{
  "embedding_dim": 128,
  "head_dim": 48,
  "nesterov": true,
  "lr_schedule": "cosine"
}
Rows from expert 1 of block 3, named by matrix and row number. Rows with one number belong to one neuron. Each number is 128 + 24 x the weight over its row's rms, rounded and kept within 0 to 255. All counts start at 0. After the name is the row's rms in percent of the matrix's.
# up: expert up (model.blocks.3.mlp.up, 4x128x512), inputs 412-511
# down: expert down (model.blocks.3.mlp.down, 4x512x128, transposed), outputs 412-511
up.96 118 [100  98  89  89 135 143 109 131 103 158 100 123 155 115 160 131 122 112 142 126 134 104 125  78 132 108 118 155  96  99 151 164 124  81 102 127 149 128 133 128 158 148  87  93  77 151 133 101 148 119  98 168 141 103 105 133  83  72 118  97  47 151 111 137 152 163 127 145 119  72 123 120 106 130 126 128 156  88 101 184 155 130 139 138 142 112 125 125 145 107 127 169 114 118 187  79 126 131 150 118]
up.97 106 [125 111 109  95 106 107 122 113 119 157 109 129 114  97  88 165  97 152 104  95 174 136 129 124 146 122 137 155 133  92 132 124 159 146  87 167 103 140 150 117  98 128 114 146  84 138 129 105 102 150 136 146 143 145 135 158 115 170 118 115 126 130 132 126 166 160 106 114  66 129 136 114 117 107 148  98 109 132 155 162 163 120  78 113 107 128 147 144  96 141 130 128 157 146 141 165 105 156 169 122]
up.98 106 [134 117  99 115 130 167  65 121 120 129 130 123 120 136 166 125 176 154 128 159 152 145 114 114 139 150 124 144 106 143 132 117 101 126 129 148 102 155 148 127  90 133 126 152  79 110 166 125 149 126 118 106 132 120 118  94 105  92 106 145 106 141 144 122 135 155 133 114 146 103  91 124 157 146 128 139 136 118 114 139 139 124 106 114 123 149 140 141 133 131 107 117 114 128 183 114 135 105 159  96]
up.99 066 [108  99 111 167 108 114 189 134 152 152 138 134 164 126 160  91 148 131 182 103  77 122 133 157 114 122 143 131  81 152 141 104 117 133 101 106 127 142 116 124 110 135 150 135 140 123 155 111 118 137 143 170 121 121 100 169 133 119 162 139 119 148 104 145 104 150 117 145 178 120 109  84 127  94 131  99 135 112 125 130 151  87 103 129  82 104 113 145 118 135 116 121 156  89  90 107 116 138 171 164]
up.100 108 [139 122 113 148 126 147  75 113 111 158 104 128 162 153 145 145 159 149 127 159  98 118 113 146 117 128 113 103 128 136 156 134  51 138 114 132 141 109 152 109 161 119 150 140  88  99 121 142 109 134  93  75 137 138 109 169  95 133 108 157 132  88 137 192 121  82 127 164 150 126 150 168 159 172 138 160 143 153 104 112 129 128  86 135 140  92 108 137 124 163  95 141 112 175 152 149  83 119 151  99]
up.101 104 [152 144 150 155 123  94 140 144 172 119 127 155 105 155 116 139 129 182 124 117 115 154 157 138 123 120 125 147 138 152 100 105 141 126  80 115 158 105 129 118 150 152 175 113 174 138 123 162 124 134 137 119  86 150 133 104 141 120 122 160 129 135 118 106 140  73 117 149 124 165 151 116 121 122  88 129 121 109 143 149 118 113 128 123 161 117 135 136 136 116 106 132 139 132 106  91 151 130 160 111]
up.102 070 [171 100 113 160 149 122 157 131  96 111 174 114 128 150 145 143 103 100 114 149 130 108 144 150 182 109 121 140 122 134  90 145 140 123 156 128 123 117 152 129  97 163 146 145 141 133 121 162 157 140 137 109 114 116 116 138 138 168 117 108 125 150 145 122 162 125 100 104 133 116 146 125 122  81 142 168 164 136  97 137 152 132 129 175 146 145 145 167 125 131  88  91 122 116 144  96  98 113 120 158]
up.103 123 [106 145 104 130 118 167 118  89 155 128 115 126 137  85 160 113 124 119 124 110  94 111 100 141 142 121 119 103 151 118 114 108 121 139 123 156 180 177  93  94 136 137 161 190  87 149  91 110 135 100  90 127 141 199 145 142 121 136 112 132 137 148 116 137 153  62 117 147 111 111 122 131 107 128 136 162  99 106 167 163 102 112 109 153 130 123 117 147 159 128 120 153 157 135 124 105 124 128 160 173]
up.104 070 [ 81 118  51 148 125  90 145 131 157 143 107 120 137 110 128 171 114 162 170 117 119  93 131 124 106  95 126 108 134 148 158 115 118  97 140 136 145 134 168 172 131 131  84 146 180 155  97 121 117  96 150 141 109 151 152 120 163 101 148 173 144 147 110 119 106 130 101 146 107 114 110  68 132 124  92 136 109 135 123 124 155 117 133 101 107 113 126 128 144 110  99 154 128 106 111 125 112 142 176 120]
up.105 086 [107 137 161 105 121 117 119 133 143 142 128 130 109 157 114 153 150 129 158 115 141 180 117 106  88  80 133  85 111 162 145 108 129 134 138 119  99 113 116 128 106  96 153 163 130 134 129 137 145 164 136 121 135 134 100  87 157 118 129 147 120 145 131 123  97 101  96  91 173 105 119  78 150 131 141 161 128 119 124 174 149 133 143 146 108  95 126  96 102 114 153 114  92 127 106 154 111 133 141 116]
up.106 093 [139 160 182 175 162 114 143 160 152 144  98 121 117 134 128 109 114 148 115 126  91 130 147 135 142 148 143 153 108  96 141 107 109 140 124 145 105 125  92 166 111 145 112 131 182 142 182 155 115 142 118 165 115 119 138 107 143 148 184  91 160 136 165 128 113 111 156 152 140 117 124 112 133 188  88 146 100 100  85  83 116  97 186 105 103  71 131  85 107 171 154  97 137 130 140  88 172 136 100 129]
up.107 102 [ 77 118 121 106 155 158 161 145 132 100 137 110 131 148 149  85  92 159 146 131 169 128 131  61 141 104 155 154 118 141 118 133 139 128 174 129 103 132 152 109  62 125 113 126  80 119 119 129 136 109 121 153 124 194 115 112 128 106 155 137 143 161  78 150 126  89 146 137 130  93 131 137 152 157 155 127 130 124 162 175 147 145 121 136 135 177 138 154 126 147 117 119 107 108 116  76  81 105 132 135]
up.108 114 [ 90 179 144 170 110  97 110 116 156 133 141 121 139 181 116  88 123 178 113 104 106 138 113 123 125 134 114 113 136 135 115 113 149 124 137 140 113 122  89 164 120 121  96 135 129 141 128 160 136  83 135 109 138 123 127  85  99 115 170 134 124 182 136 103 117 112 155 150  94 125 161 157 120 162 162 109  75 117 166  83 117 102 143 120 165 114  93 128 144 113 225 139 130 130 116 120 145 110 129 155]
up.109 090 [122 125 149 137 157 145 142 138 141 127 114  88  98 159 187 141 107 143 147  92 139 142 131 143  80  92 144 118 103 143 101 131 126 141 201 104 139 124 117 119 118 175 121 114 137 120 133 140 127 132 133 125 143 180  91 165 138 136 152 146 155 118 103 135 137 136 142 125 142  96 156 114 129 118 109 108 170 142 112 111 144  59  95 100  95  95 145 124 123 185 113 125 143 107 138  98  72 127 153 133]
up.110 084 [118  84 151  93 110 161 135 124 132  94 142 110 143 121 109 116 149 113 163 120 162 124 136 109 107 103 128 133  91 121 110 122 117 103 156 128 116 132 138 129 128 133 111 101 108 151 157 133 138 126 154 154 112 113 116 118 165 119 163 112  95 150 120 143 146 166 119 161 117 132  89 139 102 141 110 117 115 139 143 137 116 108 125 157 106 168 116 151 168 122 148 117 111 154 132 115 107 122 121 132]
up.111 093 [117 124  89  98 164 127 114 140 122 138 167 111 145 161 133 136 123  61 131 135 129 115 141 146 141 117 132  80 100 133 122 129  89 152 127 170 124  54 149 115 150  92 165 156 108  74 143  98 127 176 162 118 155  76 152 103 147 136  97 157 100 139 138 112 141 166  89 132 141 121 145 108 146  91 102 167 131 109 101 124 200 159 166 136 129 164 134 179  72 125  89 132  87 135 133  97  87 147  97 163]
down.96 113 [135 133 101 130 156 114 105 114 135 121 140 164 148 125 128 162 132  93 107 148 101 142 119 134  96 128 150 117 154 145 132  87 118 137 152 158  96 140 124 124  86 154 101 142 103 183 128 115 116 142 115 134 128 119 121 112  96 138  77 117 119 114 127 108 120 117 157 120 167 112 139 145  97 154 107 105 161 112  94 120 108 142 137 151 173 156 133 135 150 136 166  97 118 176 163 141 121 149 146  88]
down.97 101 [178 156 119 168 124 181 159 121 118 139 109 127 145 117  98 161 159 105 156 155  81 111 116 128 143  96 156 122 125 129 146 122 102 130 134 132 132 128 113 143 142 133 126 113 137 161 158 132 121 150 171 150  97 175 157 116  98 117 138 145  60 137  88 146  90 150 128 146 167 144 139 131 107 179 108 147 148 116 108 165  97 134 134 122 110 126 100 128 118 124  90 123 136 108 141  88 189 145 160 162]
down.98 110 [144 141 122 135 141 158 101 127 150  96 124  95 173 165 100 134 137 107 116 168 125 133 139 144 125 155 114 133 162 118 135 123 116 137 163 118 115 142 169 127 129 152 135 158  98 153 110 157 117 125 133 130 116 146 102 101 108 122  91  81  79  93 144 120 145  84 134 153 117 144 111  86 117 147 114 156 138 108 100 136 104 107 127 132 162 116  96 123 123 170 129 155 132 189 178 149 120 115 138 108]
down.99 072 [139 168  90 124  88 152 123 159 101 164 148 150  91 163  94 119  70 145 123 185 100 123 153 152 169 136 118  89 105 122  72 121 157 121 159 171  95 124 131 125 150  98 127 154 115 118 129 164 127 155 162 138 114 157 117 103 166 148  74 129  89 169 157 138 141 205 146 141 133  98 135 155 119 143 148 123 131 119 138 119 121 119 143 133 170 161 135 132 148 152 124 127 128 152 123 148 124 178 135 107]
down.100 103 [ 79 184  99 135 116 158 166 123 147 117  88 126 167 149 113  89 102 126  97  92 125 120 168 132  89 142 102 139 180 122 123  96 127  84 153 125 108  94 140  77 179 107 123 125 154 142 126  93 134 129 132 127 143 119 111  94 102 137 133 142 154 120 107 109 131  85 127  69 112 134 152  84 106 149 152 153 154  85 156 105 137 107 130 113 114  93 116 110 131 133 156 162 109 125 137 112 142 148 125 120]
down.101 104 [135 135 160 165 112 135 158 139 122 143 154 127  89 118 124 109 143 130 132 175 145 136  96 110 142 174  70 171 139 140 108 134  91 120 132 117 124  98 132 161 104 165 157 114 139 137 162 148 155 122 110 108 129  83 124 160 138 158 137  77 177  98 132 108 109 137 142 131 154 128 141 156 117 134 110 114  97 158  95  93 149 150 138 137 150 170 120 130 134 119  96 109 117 121 139 168 111 125  60 114]
down.102 073 [130 152 130  74  73 138 131 119 124 135 161 147 140  67 141 131 124 127 145 139 137 131 136 133 142 106 107 105 142 139 140 125 137 100 135 150 121 153 144 144 124 110  99 102 127 116 113  83 112 131 137 149 135 132 129 127 104 160 135 156 125 152  89 144  52 165 132 105 146 129 134 119 157 165 144 158 131 111 148 134  84 156 128  82 130 143 122  87 110 130 121 135 108 163 141 150 144 126 153 129]
down.103 123 [120 138  95 155 132 197  98 162 168 133  87 111 121 127 120 141 117 107 148 113 120 101 189 125 148 118 119 126 137  98 109 117 131 127 171 104 122 175 139 126 110 145 141  91 124 141 136 141 148 163 141 136 140 182 128 117 194 111 106 146 116 113 114 176 105 171  96 117 137 133 107  88 108 153 113 145  83 121 136 142 118 161 138 127 135 117 127 170 150 150 138 114  92 143 107 116 135 121 141 137]
down.104 075 [143 148 153 142 137 105 116 165  90 111 157 180 129  85 115 181  99 133 108 104 151 133  83 141 129 117 113 100 160 123 131  94 118 143 153 104 128 170 147 103 138 127 120 110 139 158 121 113 115 166 153 103 110 103 166 120 176 108 129 170 147  92 168 107 143 150 108 132 145 138 127 108 116 120 153  93 110 149 106 171  89  98 155  92  83 125 115 135 141 121 112 131  87 121 100 157 118 144 139 105]
down.105 085 [128  62 153 123 133 114 125 147 134  91 111 147 144 110 150 166 144 105 129 164 105 111 111 101 153 160 142 153 130 128 117 130 104 152  73 101 116 148 141 165 109 182 140  84 100 116 139 101 142 150 126 154 104 103 147 126 104 158 117 136 122 121  93 121 119 193 108  74 122 137 157 121 160 154 138 131 169 139 116 129 163 184 171 146  92 141 169  98  94 117 103 125 111  97 125 169 160 118  99 143]
down.106 095 [113  97 112 105 131 119 142  99 130 170 181 134 145 164 123 175 123 122 119 177 165 120 134  93 137 156  84 112 129 132 143 136 170 125 154 166 129 132 143 133 115 136  91 100 164 125 116 140 130 112 143 163 120 147 133 120 162 143 124 101  84 131 137 150  99 155  95 176 108 105 143 171 119 151 111 179  96  94 109 108  86 126 134 212 129 144 136 127 136 124 125 118 180 180 146 159 117 134 119 119]
down.107 100 [155 132  88 137 113 135 151 101  61 128  82 137 165 132  98 157 145 159 123 139  63 103 129 158 156 169 107 138 175 106 103 140 131 119 132 130 111 127 168 102 133 145  93 105 121 168 127 153 128 123 150 135 149 117 128 141 144 140 133 160  84  92 118 159 145 162 130 110 102 143 109  68 135 121 113 130 133 137 101 149  87 148 148 144 105 154 117 123 139 107 142 127 102  97 105 137 121 143 135 107]
down.108 109 [140 111 141 134 106 149 171 135 127 128 147 142 117 164 176 112 116 163 116 133 155 181 115 103 156 132 108  74 135  93 121 114 180 177 119 157 132  90 142  99 123 131 137 122 133 129 141 114 150 109 112  96 143 116 129 125  92 130  98 145 103  83 144 142 129 121 151 102 141 133 126 131 126 126 148 109 127 107 116 133 146 142 116 181 116 109 156 131  82 136  97  92 105 115 110 161 135 100  78 159]
down.109 086 [125 111 122 121 123 151 133 121 106 122 129  98 162 110  97 142 101 148 104 135  91 116 128 124 123  96 102 144 180 135  98 153 154 113 115 137  98 109 134 120 142 144 158 104  86 108  95 154 129 161 161 159 154 150 121 103 160 135 113 142 126 113 157 135  92 168 151 122  65 140 143 123 145 104 126 156 151  56 128 128 142 110 120  88 158 119  99 133 115 105 140 126 122 147 130 154 111 140 108 133]
down.110 088 [121 125  69 138 134 147 124 143 104 150 135 179 116 138 140 148 128 126 114 106 102 130 164 138 101 116 158 124 123 106 109 131 137 117 116 109 167 114 150 102 154 160 139 168 148  81 116  91 135 132 148 115 111 166 139 117 143 153 107  77  89 158 138 100 125 122 142 128  99 122 111 128 164 133 139 152 132 147 142 121 111 133 109 130 132 102 122 109 148 139 138 102 157 171 164 135  88 111 129  97]
down.111 101 [116  92 123  97 121 123 122 127 120 154  99 124 110 135  99 125 140 143 140  96  42 122 111 101  97 126  86 112 128 125  66 118 125  91  89 140 155 114  80 145 112 132 119 128 132 177  67 135 131 127  93 120 104 132 141 180 125 110 131 111 139 144 100 128 151 130 133 118 146 145 115 120  84 123 135  78 118 135 144 126 142 124 106 156 131 117 116 131  96  87  80  92 116 122 147 169  90 174 129  79]